A small image classifier, trained from scratch: held-out accuracy 90%.
Rows from block 3 of a small image classifier, named by matrix and row number. Rows with one number belong to one channel. Each number is 128 + 24 x the weight over its row's rms, rounded and kept within 0 to 255. All counts start at 0. Numbers have three digits each.
After each channel's rows are labels from the 100 images, of 14848, where the channel reaches its highest value: "peak on" is the class under the peak. Only what is clearly more common there than usual is listed. The data: renderings of 100 made-up gadgets, each built of a few solids, in any pose. In brackets: how many of the 100.
# convs0: first 3x3 conv (model.blocks.3.convs.0.weight, 128x128x3x3, each kernel summed), inputs 64-127
# convs1: second 3x3 conv (model.blocks.3.convs.1.weight, 128x128x3x3, transposed, each kernel summed), outputs 64-127

convs0.75:130073160149097140147120127119153092077158089130126138096092106130121119141120140109083123112116110118116105085101131109106147105165099094117108131126143135118135104145132133105106155128094156
convs1.75:113148123160118145066128121148151137158101109138146144112099152134084101129133158162127108128074094145137128115130162126116142164103098094132127114074148125123133136079136164137158118092137138
peak on: main colour (76)

convs0.108:115076133140116119105100116135118074111103111137084125082134099143117088118139163120131076167156113146111133118101119115125112120143143152123131134099084133131119111108167112127106146101135087
convs1.108:119117080101135139135132082108121116140143104127146074095142126123142146108096134064151123055098129149116110126090145118125118083096166143145095123129128120178135137085110111136144143174105093
peak on: main colour (73)

convs0.77:094143145103138138145154115113146127117109132167114139111133172134076130109106141136138158107137083105079153126119117135126125127108130107100146123073133080105137131102136121128085111125087128
convs1.77:135141133147115115129118115163147110098126135111134128077132095133118095140103118090114125109103099125110107144100086157119072101125134088138171134127124147152094140117110131142113111123117124
peak on: second colour (53); main colour (44)

convs0.29:135136150125118107152124118121153109108168158132144102132127101124079138135132136136129099112143164135167093088100130142109129091091129115157133090142139098112115115154144156164157100153152085
convs1.29:108129113122117099132073121129152074128110110073131089074139114111098146140090097157098166145120137156133157096139115127120150135123089103133101151101092121066152126132088125093089130114093139
peak on: second colour (41)

convs0.19:142086135089133147143150100129129115129100110162113158144112127108100143146128137119123130094114107125111138138131114090157073114106110120098132135108139119141140122093131100140118129069142110
convs1.19:128102117133099113134117105140143104091150102156132113103141086093138108101150104131142112127100106124105173094083116150122123094110091121098144140117106147109132122083058173153076120132137118
peak on: second colour (49); main colour (42)

convs0.64:100145130130080121125141110097148134096121140157144146125104110114093155135161139113131092141113093115097153145160101051129123115121117121146135118117153151139089115130126141134121157107130116
convs1.64:105176093116111165128116158092122179138119158121094117141121097128132115105140135170128165119115114134088108133129147087120122110125154149113155129111080086082145118109106152132115121127059122
peak on: main colour (71); second colour (28)

convs0.40:100140110139134142115145126134092116131088119120110119113104138096109103095112083087159089083122107065128145146159107126079066105064100126128107099111075143118079137118123170109147138118124124
convs1.40:145100102092120138161099147132115094087101137109131103136159135143124158131132099150158151143080150116139107100099129168144119115117165159113125122103113120137164099145158154136132092122106140
peak on: main colour (32)

convs0.60:134119135151135141154116159167141141133091100160174137106130082159131158168157146136116120119093083123092116090092125141151122091103105102095118109124134118068119168148141151150112148121127148
convs1.60:082150105163119103125120113180133111153130110116152088072144119059126123124105127130149127124165120107102134111118105149111107133148158088138142101104126107163119147091116159118115152116137124
peak on: main colour (66); second colour (29)

convs0.106:136123142085084115118120099095118114100114155139111095082115113127097101149140146117091138080121112142114115129152127098122145127114140147145145103112137078100126130105129122152091133120138146
convs1.106:147120077114109117116109142101101123103083100085140090158126105108127147122134119122102101125122096148118126122111111109144117115090138100134148110100115131165133125130129124147139065105128138
peak on: main colour (59); second colour (40)

convs0.57:124138096108104145101130153125077118089119129101113139111124099122127094124140145144096095043107136093146128115123148125141115129111157110153142119131106107112111112146131056136124148149142155
convs1.57:122106105113110137097117179116121123113149119079141119139127130112100130106109104153071135117118122149130157128119085141125118121106111172120129120105108132061145143143135159104152116115088098
peak on: main colour (56); second colour (44)

convs0.61:091119136102151138100155046093102103123135100061122133089075122109128121113081141086115102091120148136118103138099136112135122143105121118122143122106120176145152088092115132121103126153115106
convs1.61:154127121127113123134150101162157147111124124083126122115160113078114124103130121143114087156132086120103114133116107196093143127136101098099133131110110132138110172129128116113151100144114125
peak on: second colour (79)

convs0.36:098116145146115136131134144121131128101094107149111113085120144110154159128117090072102105125119139119103123082114117105137126086117114106129088114125098118123098130112100138112155129120105130
convs1.36:127116148092143095088154142131139091119097104089120121125094136122120114141103146145122133128118110161177133117145164116104110080153119109117035133111124096103110104122086174115132125084136125
peak on: main colour (61); second colour (37)

convs0.30:121134142138166134154183185160152141142143145148123137132124137067140143145135156129167143154104120163114139137176116129129158141152134158142144158130163148152154171155144150163159141103138131
convs1.30:123158116133127109112109136142101120151094101123089119164116125118129091121118102111100092121116078091089105127097070121131101090116112114128126103077103120105143115106120122099106137096098085
peak on: main colour (55); second colour (28)

convs0.4:136081128094106141122139111101115108107171134144149128117084112119161143127123116116090129172127117137110079088109093080116147112149114099109093104108159124085138114135126115125137110150082155
convs1.4:142143087121097119096114166128127074098064093116109138146124109126138125153136152091124108108153092120135116112148160086113123128136136114117139111117086103133149134141139135099153098124103113
peak on: second colour (53); main colour (47)

convs0.56:161080122133128157127147127068138132097115151137113103129112125142173128153138124120101116087108118116139165111109061071129140113099100113119132092160118122177093115054111118106174106145119128
convs1.56:137130121114117110123084101130146107124123106134130118120121126120117090090125154091139145126139154120131177142116116110099138114129127058115091158079112093103131105120132154127094114105079138
peak on: main colour (56)

convs0.107:101155103154123119089121148156089064116134105102129087110138110120100137137105070071127150118109087114127122149128134143137085134133089136113100140134137129126126109116102099101119132111146123
convs1.107:156174119132166131123106104089085192121120127144143131105109189102129129125163127153109091138145134154136185137090084126102112120088116126115151111124120153140173125120140088122119128163119124
peak on: main colour (48); second colour (38)

convs0.124:124142130129096111118147108123109109076147104124114115110107086084092118137113144162147155127119113135105056105102140120113106106120100118110131109117123100140134089126152151108087108134109086
convs1.124:081124115140137125140166093141136151146072139134088156130115061126159103100126138121123127175128126081136125162138130129108128146156117105129098123146133136116103145138124132142122125149117084
peak on: main colour (54); second colour (36)

convs0.93:117119116093060132126149097109148122116117116129136138078116109132181150098136115165112139133130118074131132081158134100131139142125115106136124093094083073141133108134108100154146121103084140
convs1.93:116134140117148120133119145093076119148141109121063155164117151136115127130122126106110107098118111073094104138117136072135112142109161114093105105111151098154138115097107097086137114098128131
peak on: main colour (63)

convs0.81:097115091122116134101139126093147112086143122139138133148112146146121118138065124110113111128154129108141070133080125120143100115097094120086109133099150102124130124108131136145132118115117121
convs1.81:115142184158142079136135104125104136128123128139121082108105091128123088119148155132155133107134110130127154125126107119145142126140139140076167173129139133150140114134146133161139147112120138
peak on: second colour (54)

convs0.97:146157091096119138140073091141104131123125088125098115146135080126132117129117112123134175092141131148107109113087120147100140065120086104089119077153138103128075127128134126121101063132118132
convs1.97:165112069130137151109095149127116143126129140094143107110102152084174139157142110102137148123145144111129138147122107071129153107082141154167117140127155113127125127105168134125077112101114149
peak on: second colour (48); main colour (48)

convs0.83:099128157113096148133158108111137098101159128126122133098079138155118126120141128145141108140116109142115119056101140135100103055118143125086030107122110106156116104104111128146122131136131119
convs1.83:109135127106146098107137120080119120143092099121129126122070135087091087106138087117115106116139100138135152124135134059134171093133105130111087142131147118104130095126133142131150136103125118
peak on: main colour (81)

convs0.50:164136115106166098113120198137112120159120145071108135156135085114075080108122106094119142133122141161157150187131143114107109154081109122137127159138140121091148145133129082094118156082142106
convs1.50:113159104092112125100158132131105129082103120116127161113126125130168162095101121054099103087134134119121041147083100106117084085106131155119108125131109107119130143090121105120110155136151120
peak on: main colour (42); second colour (36)

convs0.104:145124136157108134125141102120112142137127165137130102112123143184090115109160159148108163126080124118079125089119101136100089109094127150132113091119111087131123132102150107132132119118132109
convs1.104:122125075113115113108114148152128177131100133148164110083103139113099106115113091113110137145119132141094149191102102133140180139095108117133137098114117111152095152171092162146137102091153138
peak on: main colour (74); second colour (26)

convs0.87:126124116121090131140144118108118116094166144112151123118118133120113088096145123123110129131055146110122131144124073110117115140170079131105117135108104130110126146142137115081129108159114121
convs1.87:134167099114113091101151173118135162156132143148149115126091097111169078144127130100127092091121058133100146066123101062133138100091133122124161089107152111116101117134142116148121142105114098
peak on: second colour (59); main colour (40)

convs0.46:148103084124077079106130127094132160105125121130099139103131138122076131151128071135139117133139135092104117098158105135118119116092144087138168143142102142139109125132144104126111166124109119
convs1.46:129103118127108167081103176087122127129137077116093131135111170124135128112102159123137088130104120146131132130114161102093140138127150143155112102139180159097146111125139182113108103149126061
peak on: second colour (55); main colour (45)

convs0.25:122125109148093101143130093106119142133099137096148093112077146136116129102137080109096166116143128133157191141123154102134111118136124122100094114116108122110105150104124144111126130142114123
convs1.25:128131122120137082120135113116098132103107144151129148101133102109135085089158119142162131120099140132101141153079171140135145126111193140108130115132125093125076134124131161148129133130080130
peak on: main colour (56); second colour (43)

convs0.119:113117092142129149132135132108108122146044174104136139139135165132087083141097116119098097113099151075111150121102090107124142124111175120134134132126081121168113139139146097131125129116098149
convs1.119:107115085088101094097122167150129124127071131105134144138143084117150129111114100105136119119131146173134158128105131148107111127123157152124148137112119140101123156122141127085144111115128111
peak on: main colour (65); second colour (29)

convs0.127:084122117129129144114144088100088129138099142062138122120118135085084098124104068122113120092109097097100097136143114154122120138107096110151138146115130089105102103116121057111119124103136098
convs1.127:147142113096102135108116167096117154111113067059114156149126100121138137078133113145110120113118103131151078159139148150103133119114115180140119138137119124120172117132101099098105095112102128
peak on: second colour (63)

convs0.94:144153152126136103134094089107104105145094066126137123109115109135118143100131124122132136107107118098131101146101079159132129132175122118113122101145151137094112074076100146125096075134162132
convs1.94:109133106081120105082111130158159072109136115144118141112157120126149151146119117077132119101129078146123124120102151153064095131133133133099095155123122092130130161133140128079042111148134119
peak on: second colour (61); main colour (37)

convs0.58:128137146111096140128122116092079078166124129114098104133121108145107121130111123142140142061123116099141137088079154148140088050111146119136066110112123128134108109140087157125086123136131120
convs1.58:119080122135137092101138169083104127082069095090147151131068129100126135109109130117134123150128135136123098144114125102162131142108090129162128100136135135141129129098111147109128107101099141
peak on: main colour (67); second colour (29)

convs0.101:081110096162123152107140100130159111087106112177069126100124166114143118140078163144113113132110090115115106139079114115107133129110129105107140137093113128110076084140171112148127114122126146
convs1.101:151134098083152112117136104124125112102084104112103145109159136123118124113091152127117157137089130118126117189159136197179136148156078099123141099095124134111117109141119137106094111084105124
peak on: main colour (49)

convs0.121:133099159095116081125107126116137165113110099091127135129141057113123138110111147124091156126106105117117173147105137129134130133117091091153143144131126155119124142093124105070162133112119112
convs1.121:146176087074137133141107132141120122140055118141132127160125133148106140152203104098138135135134102135111140125132110098134127147087123146134131184123121142125163115122117126111114136152102132
peak on: second colour (64); main colour (34)

convs0.12:105147109139088129161116128076148144075117164141147148129163155161114133132145091144111144168135113108094113102156108104085145117130095122117110087137116129140093138133136087129090135084118114
convs1.12:113121126145109107106088143112133121123119166144114147123102140093158116150131108103111080128057089122104129129128158042116131117123146096128126095110121115146080121140118153151081121103130103
peak on: second colour (52); main colour (48)

convs0.110:137134078122109111124132077143108066114151114073124084095141112127108146114104091077099120134127105105126151153115146127093154127107103076124127102129157115120106110100114124073133125122138135
convs1.110:097113141102132131123109176110119163113152096129097125142115115085136084134128141109133129107138128129137071139126157106099183142113134144137051116142113130125104093120153121161149102138111121
peak on: second colour (57); main colour (42)

convs0.105:135162118127136110107139150121094149134134130185153090111116102146139123132146122111125111105127113108127127143131108138122079077163113127147092103125143172065114119110136089127101115104147151
convs1.105:121139082115120119071099145150165090153124115105098127111107154115130113151129132047117126072096080100115109103123163123101112130135129142124151145133099064113101146119149147098106067135111111
peak on: second colour (68)

convs0.72:133142138126116150160134122107139166129158114098140155168096160174109131148092091177156134165142132135168127149122126122156177155166105146138104156170157143074156135171121146137134144135092155
convs1.72:102108114136150100087046158146162101107112072125101125123141106082134135143124130131115116132117095116100097125142125147122114095114150132114113139088146110118125112097120148106119113100104139
peak on: second colour (52); main colour (42)

convs0.111:100153110086090138114145093120131122090113126149122114102131137122125085121117159089183069100136132088146131112124088123151109102136087126152111100114103098112122139144141089144127124148126131
convs1.111:121102106114090093116129137134138103140085120141124166123151137117164102125081142117103140112131146137125133146148125123124156112167129134142127115125117047126108096134155143131142101108092160
peak on: main colour (44); second colour (29)

convs0.27:109149115109119112122120118125101109134129164136121089137153106092107073099115055070128147092137150089116144112143123116137082123114118101106146093133123107120109109109119161092086148114154101
convs1.27:157161100118136167125130142099123132082125160086126095148146119110177121135117124130156123128128131149102133118119086127106131079140164139123174125098154126176158092101120116128127115120120118
peak on: main colour (47); second colour (37)

convs0.1:110112124096117129127140098122120111120120054096133128102149136114128117114111084121115138107132127080119156135134105110147083130107130040121133112105140125113114114100081090132087130111123120
convs1.1:126130131155110115110163150103123102131103132128155160140126105109124109127090138139137149144107149134132130137148128175155129129178087108154144133150121111132129148097135138137122090151109103
peak on: main colour (53); second colour (33)

convs0.67:092114117120125168135142100116103095100117146168122134114118076125134100140128148173173070032130119083128108141098122128150148087145153109152127136135130100105116106167175151135114132119174150
convs1.67:110113120136093131121113119138161115059139107111131108114128103092124130099081118136095154140138136131121165133123119149162137122144101159132118137103091126090133155119115129132106144137067125
peak on: main colour (47); second colour (42)

convs0.2:119123116092116132155131114107118160114105102089112152148104131120145121139070123168092121091129160124149069128126140088088120165116091059095150113132126128075146125136145137133113102116092136
convs1.2:129120104179126122118089104156155114100137110136114060111140078103098159138133137086108112143128154132140082152084136158141085148091144065129111134117131129120131162094126141145109106107104155
peak on: main colour (48); second colour (42)

convs0.73:114140092113120156137118115137102105102122089106103135124125100127121148114132094139133075105125085078107115122147095129131080105142118070116122133147110118141116103144111100118097155091108135
convs1.73:105109138105106107109114121132162151150152144157133140146087118096139129133136104109127090150103142129158137130137128059116141126112122165170044110128163163114123118088117136109098146113132127
peak on: second colour (52); main colour (48)

convs0.0:143126125129117130144125094109130071118150128079085095139114130111135123095066122157129129129120176143123096096098134167150101110130134120105139101121090141130149119145104140115089119141090133
convs1.0:146094110135081083106159113164158088110127116124146127115167125106127121091115083113127112126138129127129140097137112162113144101080120108128148110106122111157116184140128122108124125136120076
peak on: main colour (48); second colour (45)

convs0.82:098142112106110138098108114092089134132146124104163109087106128146080083141140084143102116135121127119145135110122099124150109127100114138146125122123076105111127135133112086098111155159061119
convs1.82:087142165116135083088126171115131117145129096089104132125114120125150118156097109109128098133117140078124077131156119117131109094158141174131099130137147098091138127152090148074171117111100118
peak on: second colour (55); main colour (45)

convs0.32:140130149092112134130144102167128089135122103153098118109148113114109125107139104149091165125144089149106114089095115159124112041127122100109075145158110126096139114122150110138159125130111117
convs1.32:123140081108113146135170105150107098107132080115153133123105125099132120143136097082129114104131109134127167117112151084100123088040153110140101129121120105156126117111072137132128142100127109
peak on: main colour (57); second colour (42)

convs0.122:143152080137118116092114140111145117148081126111098151110115110108094152142129133106121132083153125141152157109064109134146132109121133158084113125109120107116123130099122062100138055140107147
convs1.122:096131120134097102162152099154129110132116105125149130132088158116112124116129143069142109161158114100104106137123091125136101131121065125130139133108159135103116132112091110125076092113137130
peak on: second colour (56); main colour (30)

convs0.3:115118115117085141137157139106153142095132093136111181092074121117156134117145164148118131153118124146134124107138079121102115122132123104118121100130122099137105145141145125157092108135086116
convs1.3:119137111119164089081110121096130136141139120121093127141136115102147087132098145097134101083153147124137163137148132065172149147080110112121100120117154102145155146114141125122145114090117123
peak on: main colour (74)

convs0.18:091141137135113144107121126114103117135101090087132112102112116148125121095131139090129105126106115104108121174098142161146127157093114105062142115142106111112123137049126101133087079108115127
convs1.18:139104131128105106103148104136141081110135116108132113065137138096131126104126086133130110126146072158118118120077114150118120107132085113132134140124126140171127175138132116145107095160130156
peak on: second colour (52)

convs0.10:163100105136109080112116120099102160102116123101125111115141104104132153127098113139088122138102112131131082123125137143115174126119086106115102140131112129123076126108094085123130119144076163
convs1.10:110155144141145125096098168133113151125114092083084141138108117145102132076128145118129134111148064125143104134162093108089129123089107148129130144114118137118155143130118140083145091106109116
peak on: second colour (52); main colour (35)

convs0.28:141138140092096130137124097124144078122145117111179143146107164136182097130165115143138126107158100107163118075126106106123142114138118150116061121100102104134074123127094128114153162107084135
convs1.28:066122117165097126102146114151132075137106111143111112088138106116113113119123144107128119139118127121134140132094152099130087092112111085122114161121144116116138148083061142164134125155112118
peak on: main colour (33); second colour (26)

convs0.5:122093136135127146121158154126136147131130095133107093132122077112141126113153121136155104133109106146128149080095130127127134055128138131123109100123081145131072112157158144132150066123132088
convs1.5:091149090071119065129081128104092147137150131086127129120124159109130128076070141148097146139151118119098139131137101112157141131119127124106117130083170144084163156121145121102083145109091107
peak on: main colour (42); second colour (31)

convs0.11:101114144139131136149111142123100086105131123124121097144146057122106120116118120125095128103120119065120114121112116105111075098073129142096095078125141104117068100131148106141135089107148155
convs1.11:133107129094138139133096167151091139090084138144094129117129142117135126134089118114080132131130167136126102180096142094147136172101121107164124135132169131095140140108090141138089102122144151
peak on: main colour (60); second colour (28)

convs0.8:115136093056113135126120122124118097093136106110078146078127103120116153125096107153108095155089130121108128113106104141121103104126098128147148115130112080098147092097138088164093048159165135
convs1.8:097129092104124107126146119187149125119141108112120145119141105091137115108107144090087141099145119132120169101119151140110143126126130140124151179148110064142108096132163096104103099114128081
peak on: second colour (72)

convs0.47:111105146122124096149150113110134107142143160138153127110100137080094155172118131130122149149104149164122148110134129061133119108151122136140117112084166097124124116124122101142142156112132156
convs1.47:112130115131082091129112146129114126127093101137127142094129110111102119131111131087090061129131073137106123117137186108108112125115138099110125094115123121142074107100087129102090124083127112
peak on: main colour (68); second colour (31)

convs0.86:107154160143098098128107123116123077124153104108098110112167126128099131084119085052130149134159098113126118101118141184095129136142112138054126111101143116097132096086097144115130125144133139
convs1.86:159141117095124174081121170125161104125138101109135113105080134127135103135094079132141128110107085131108117114092148123128123120112088121132136147109120126113083172116096165127113081180096144
peak on: main colour (49); second colour (48)

convs0.100:165112095127110098146126147121108107114132091126124109138128149157167092152145118154093125119126140053123134127124069158113112116160125096148115131113095128113099159153081098106123122129117167
convs1.100:086110164125117127109126172102135093113111162112128144126112115077117099119081119112144118167102139138112145097125109070149146133151096134084120109123136126106137123161135172134143126122123117
peak on: main colour (35); second colour (26)

convs0.17:110112127131105159140107101090126133057103131141133141122104101145112136108124137154136035093156119086145107119096118112072156096126137057101115132152143087109139126125129138155128126122133163
convs1.17:090130118165139133126089126101198137116131114143136121142133102108100136114129147147140128119116098116170155118130107100120141092147122108161121114113091116112121143129081180113105143118072149
peak on: second colour (25)

convs0.79:075112102110121130153111149124107121133139075133109106112131110126167111131128093141098166118099124109110129116111139136144074143137122090143175128119095156059099110100127136096163138069099127
convs1.79:153131110075123125080156144157086061145114104127114144158119107149109132157111104023125122118134111135127133143134180137110104145118114131155102138143132105134160119125106086123093128121130124
peak on: main colour (42)

convs0.89:136153110158126133132119096180106093112100157094141097110086111124107139190110165142082122134112136138087135130132117113121169135103117126126127112168141139124098105119127092089136134136093143
convs1.89:111137132127118110140138082125096099124133130127112137123132100143100109096088102082126138140175124135136105128090153155124098130109136104155094122107166078149147135099131084128113127124128109
peak on: main colour (41); second colour (35)

convs0.68:134093160081086112095146120123137115127151107125114130129126123081130140124097113072118124092144074131109127109107119114108123104130120132145091092070123070114137092111137139103116128154091093
convs1.68:126096108117094150128145110128130143128107104109125133091152110115063130119132153087130126134066128091139056131141144145143116114138140092128171115119147116114109170113149174105153089136134157
peak on: main colour (54); second colour (44)

convs0.99:126113138157128151165105158119101109131104151059101105153118154125130173074153106105110105133145105122113145127147057113106145130144129158136099117090116109077144103140111129137135137091111090
convs1.99:118135119119130120154110103108117136157091156147103135126150096118115088194208126088143123108103096120058125123141126118142151121142141158103149137087115140168139123115141176144108114102117135
peak on: main colour (55); second colour (45)

convs0.33:113127119066112126126128150099134103112130116100129119096123099096128095085113107097111113098133137148150130150072099131110109136149112146134097112121105140061164100107129117116064117125125129
convs1.33:127127088096105153111122129148133121116101128114111162104153074110138110138113150077137091081136116147102126142150152111108135148091123098114142117143123100119087154144176176131091097084130144
peak on: second colour (64); main colour (31)

convs0.53:131071116136129139132103139101106125124085149117133123118105098125128111140098116116077132062097129133153083135107093104098137109102106146130142115094116102100105124129106093149113143123126141
convs1.53:128141100117150131110046131102067149155101110140109133145109142144138144118128185136105116114098123167113131118114083096158113119100124127169116182129130153068137115135121120152147105099135123
peak on: main colour (32); second colour (25)

convs0.43:115123142118126113115103122103127076105163108107103084138136108099101080098127080102148136138142098143134131072133149134111091108150154130121116066119067121132122089145134132133123104149112107
convs1.43:126128140139138062136106150114148117124115122109092135143138088130155087104114136154152138138164129094065172151184099153078141144154118143147128152097127136088120099128130184104095127061091162
peak on: main colour (44)

convs0.123:126101115132114156121101050116148129095122114126103132083147124128147151076110141109099125097143098128128070108129133111089131128102113128094140105115130081112099113130122113138140104138097143
convs1.123:141153142113141104114079143091173143121127120149086167122137182101146163123119103155149127122108130109120105151089101120148114106148120089153119117117137104067128115118121112137139100106128152
peak on: main colour (37)

convs0.45:120108092151129150106091130123132126134101128133127139133117152129142126159065090111083116098142119141124106113090134134138101113121106147132085140103082151127099084099108111086123137130078127
convs1.45:126138164162151138077099153140142133135149104098169101115126110138131123099130151161147149113129097118126141098175111137092118102153138138131144140099125107118126144170127140075115109087088115
peak on: main colour (60); second colour (32)

convs0.7:104153157119089120153138129112122136112110141123142115115168136160134130127172128118145130104149125104114158050118107110131148055176127118105113061122136090148092101110139119139142102114152105
convs1.7:124159135128101147133096123105091144095121153127123119111070143108118073142148101114107090120122133143106137120130129047126160089073119127123169097139133135118125140093098119113093129066099098
peak on: second colour (56); main colour (43)

convs0.66:113132114096140132142119109138166108118120113106115132153133163150076124113069135155136118122098165124091092145114115160092112125128120104146116126161145133104105087096106152161081071149165137
convs1.66:105125130119127189106097106160136118119146095100124122111153129107097152141087112125089120090060103107108116126115139156177141121155132102149159114133126133144112124138116097121075093077113132
peak on: second colour (81)

convs0.62:145117076121117104149140148128082107127104121102134114100126069076128089133156104124137085060095138105143102122126131120127124092129140118115100117137085090186095120120152130136096166136152171
convs1.62:103116136138137137064165105166129170115148170121120122114094114088134129076102132093088124092149107112127158113128108113140115150121104125131101144132147131133114121122142123093159123122105091
peak on: main colour (55); second colour (41)

convs0.92:155113106087102123108153128110115151108124065113123112122090072107104126140113119133133062133110136149133136146096112118143136074128083122116103119153099111129100131088133094134118139129122137
convs1.92:130132177089149148139102148126184130130117145118132154154105164134137143140139109102125117135138106124110129085155102103162133110124127134118077128143137127125083115131156147095113143113119100
peak on: main colour (35)

convs0.41:134129123134137117140128095138141117064100117133125154108124132134093135122129138094093088134126127120110089109109114127046135116121099052118098117124157106132129106114113127128116131082121115
convs1.41:112126140151119096108105075162144136112137128138140127125118116110137115111082096118117106147125109138167099138112101121096073128107068066133097145112123142117104118125101149148120128122127137
peak on: second colour (64); main colour (33)

convs0.35:162097135149096073100135101137093090156078103149160091131128148119129116118107064110125126085125119121130150098100122147128106094142126142142100144117098141144116106095105133127080088172112127
convs1.35:103154117093120154087148121135083148110098121086139145124127105129110105085098136090142107108136133091130092118121152134122127126133129161101131094147140138133109130107160139079152076095143111
peak on: second colour (51)

convs0.16:116085101135123152089090137159134126125071095110138126123125130120109098124095112119118084079101117061110161155101130096112106141161154152089124141109067121120140130150135126116114143094096145
convs1.16:123122083126107119098116151115132065160124064123165101110157117117137169131120125133116116111090134097134149123093130150117092139127138113117113142121099151112113093117131175134160129151112128
peak on: main colour (57); second colour (31)

convs0.74:094111102092112144078107101091104131125069145165158151120111127124123119153091126106161079122121111123135144121117110118152110072115117143140115145133109150132126091136123123121120126149075155
convs1.74:120127121157145105107152114095174110122122133163165126133134137118124103142068158170128126132100099127108137111146170113118137093174149053116102056127101106115133125146132146075145138132108169
peak on: main colour (49); second colour (48)

convs0.114:134109100134118122101127115104100141115099105078124147130153113111128160143086090130144075103101147075133104090164122109141143135142133082122126114073064118148114127138117090121140126139111147
convs1.114:125123128112111144124099124124150107146127107166127101118140086071116124142171131132113099137123104090103131096131138150099089111132163140082107127109108144140141160126160176135174119081120146
peak on: second colour (50); main colour (46)

convs0.78:122109098092104145150097122095100113133122138115072121126154110133146114127149112144148112098154091110130133093124118137136119123121154084092148110127085110113142083113120132121114093137122101
convs1.78:128117133066147147142151147057133140121135123139097123129087113101130105101123135124106097155099112095127056119101064096110108122144143135142083099093129138097108126119122137110115150134166134
peak on: main colour (45)

convs0.85:117136108172105107146140139105113176096143109133096117113146129136148132131138106134130159115140135101133134114146121081115080110110095129114065064105099105150111119128121129124155126134091139
convs1.85:125113130119086096127105169093091090130076119124106081118103147105106105140136138093100137129145129137142132131132145046139131176093148103136122073119095112117125122133137112138111123142088092
peak on: second colour (50); main colour (50)